{
  "decoder_width": 128,
  "decoder_fused_qkv": true,
  "decoder_parallel_block": true,
  "decoder_connector": "mlp",
  "orthogonalizer": "newton_schulz_5",
  "adamw_weight_decay_other_params": 0
}
Rows from block 3 of the image encoder of a small image captioner, named by matrix and row number. Rows with one number belong to one channel. Each number is 128 + 24 x the weight over its row's rms, rounded and kept within 0 to 255. All counts start at 0. Numbers have three digits each.
After each channel's rows are labels from the 100 images, of 14976, where the channel reaches its highest value: "place" is the part of the image that holds the peak. Only what is clearly more common there than usual is listed. The data: simulated stained blood smears. In brackets: how many of the 100.
# convs0: first 3x3 conv (encoder.blocks.3.convs.0.weight, 80x80x3x3, each kernel summed), inputs 0-79
# convs1: second 3x3 conv (encoder.blocks.3.convs.1.weight, 80x80x3x3, transposed, each kernel summed), outputs 0-79

convs0.2:110125131111148114121128116124123127110154118083164162146144118153099089126121190132141108135100113079147176142097166131092106086122097145124092134126111120137152132094129119196144109104171158120141141118119169105108117116141138114151097125
convs1.2:146124159104146180103169117106114117130131151147123107109152121099098140127134127138121122123107133139080149141118137115106093150105187083101165118140162116109146127130094102116094105188106121146130105120126126124114074063122117112108136117
place: top right (37); middle right (31)

convs0.36:136150133172106136173140131108103085144145151124129143110159113118113116092143130164134140127118131137129115148144160133106161129113133122158101171132152119143137094119136114075096139148136137185103119146147095114115056134134096166129103179
convs1.36:120156107103149086115140125119145116114174142113148107145130146061094100104142128154112182182121111101117122152117133114127120108105117092131171103151090119142129099109090108173139110131106141157129138136124155131109123129092107135089082127
place: middle right (35)

convs0.52:161078120184131103095096060103121104119134099078122133127171144134182096175148136112159126168123141134124102099121142124111141164113156125095157127145160124089141094108136126127129114137145147119126114134119118107146155131115134107134140150
convs1.52:115100147092109157186164127125086115120082103153094111122120114165162124120094108135186131088118121134169127121117123128155113108148149136134121084112122119088143137147160120133094137097150132129141137108168165130124166117112133077146112124
place: centre (74)

convs0.78:115148103087191128142108126148117120163115118099091095115114094106118183102106104148153126081165115094095120137128147120072147130113108141103122142128132132154131124124124109100182122117146103149104118116119127131096087089147133122098112103
convs1.78:100103146105149139130119115161115105128112151090113126071117101090099146115121102119117140082113122107093092086128111122179107129129141119100128112136140099144163165099151129118112154119115118143106086105133136135102107089172155133081151162
place: top right (28)

convs0.39:128151100152178147109133089151144115086100092123138099146134099091133127116155144117117088099144117126094065160096109144092109119115083152082142135129113132129107123083130125103117142125122124118146123117108091137145079113115141087136097115
convs1.39:132097125151087130176124120148143076158119128121136141147142146162162157174142099116100144107103060170149111111146112120191157111132111139118130141144098155149125137107143071134123122111122138094111118142106101117151158115098140127119126132
place: middle right (29)

convs0.30:104129152139133149142118181074157119128113136149150111121127103101146157168128091140127109141092153110083153118123138161120131126163122146161145120112110150135098135134115082105146088144152136160139150157112097166106108100160131129132091070
convs1.30:118110089114150111083125133073143122128110094095110155151142122129101097125121116090107148086109154110125155101097096098101147157134115110115164126150142166124132096167106160116133096144087135118125121156151089099141144134081089114144137121
place: centre (69)

convs0.34:148134088147114140117182124094152106104133146122123140151120121131099114135123102109123137109104128127103113121085123134123136135119107114123103143135147088091109174104083093134141154151097117096118140077084089136150084166073167135137112115
convs1.34:090132114123140111106099113101146133083102129101129150125132160111125100122112168142095172128103150092146117113109098134106079097139171121115112123167163141172136127102116175120140144101123095077116125096122151122142105138117162081134151139
place: centre (90)

convs0.37:115147164131151087119094157121097113106140138093108151136151118117098105120129122117159068118136132151139144102139207135096111140125154123097128160139119098149098122127148127110113212123143140108123133139118098099088124101100129123126136130
convs1.37:101123173166127117115130092126131101099222116134111121123113127103121131159136136150148134118159148108114091104143144123146132150122145114118091182129126098131124163103137135119134134092149147141113097141129127104117093115131186113095107175
place: centre (68)

convs0.65:100119121110162080127126119145101097163136097146111134103125085083110119135159079132111110088119147166101128102128155158102107135099106138127139103103120123093085084122134116093075123134124110141132126113110148111120104108135066106122131108
convs1.65:144119152110135146150103117121127084075117139099092107135120173145138118155148116087115110098119066143170167115130124130109129112140069100164117161134159138132125163120110124153122088106095142124100163143123110121157099096133125095124125142
place: middle right (38)

convs0.4:132089119090108153156135143150157118188081135159133103143119131119167137143138131119136131111142135157148080149141144157151117156129153154120120109133136128097123120144128120090151137120121178130092124072168154144124190155121152145113160153
convs1.4:114140147097119123096143133128166101117094119160104145090115084156144125114123090090136120107133132118134127119133101089110125098093141155125139092166122098134159171145146153111123131088098113093115112133196173108140140114124100087153132135
place: centre (75)

convs0.40:152155168129104123134137170118137174152137179170126138112155118125137125141122106108143120130126159088116120135116152103160124106116109126137157106124096120086119172160109113124100123137093143142129132209146088101143141124134078120142088119
convs1.40:132140107133153109099109123087154146122137097137160156128142126111167125119142153095120111127080126084078083101122122131088157114120140111136124165117110145123120125134112080102108104141095118069125111115111085091143106154096089134142114101
place: centre (63)

convs0.1:115136167107134106139124169109149107113166141126151115105166080079125123121099127123128106127106156124126137116070136144139156127136138083141163155122121122122121111180113133152151134136165156139176132147193103110112151110158124142134100165
convs1.1:123148136088101129113091128064147102116140081120104123109109116127143128141146122118107127115104117142106170123114092128123117145066157102113143083143095127133103141122099132099138126147137148099103120188175094097135113154102103125170131124
place: centre (57)

convs0.48:132140144158110148124119185111156108096151097155147099112142122126088173133118059114096125097142100108092090113110098111118144138158144092126156103146124133114126121137124168134180110153122129102151106129122118129137134144084090167143136133
convs1.48:094127142092149091121127105112163101126138095142140129121136142148115128126121112145113154148072157115110080179104075135069111093117096159098102138125112108151137082140134092108127116133131116120078110162148098142136157130116131124109112116
place: centre (69)

convs0.57:109090179118078121095133070114101123147157139110154117127126156148105085116120132104093093103097131146126113115122108118135163121146135121103115139138134122119121096139116130134091160119113172124106112099109123125128156162188121101185097131
convs1.57:118163092164143152134122112120086119113145108142109105113124103119130148149081126113107123101063121127142104103189103101117139153108136115135111108159124142076133195119101149084130123119105144112110102129129094111114137133136115144162097151
place: middle left (41); centre (38)

convs0.42:133136125161110072161127138133089102100159134130145134134124109138165147108124136143099134133142121141147163096091117105112169138163157164127146092132136138141133094106135127174164122205129100128115118118095144086129123081128098148145149130
convs1.42:089131065121093130149124145098106104115117102108117119134134137121076082124109150137151101136116098088128112111145136095097106142113119106104107111118154136096109113083121133115107118105163113112117141107098177120089121068171126137132150132
place: centre (65)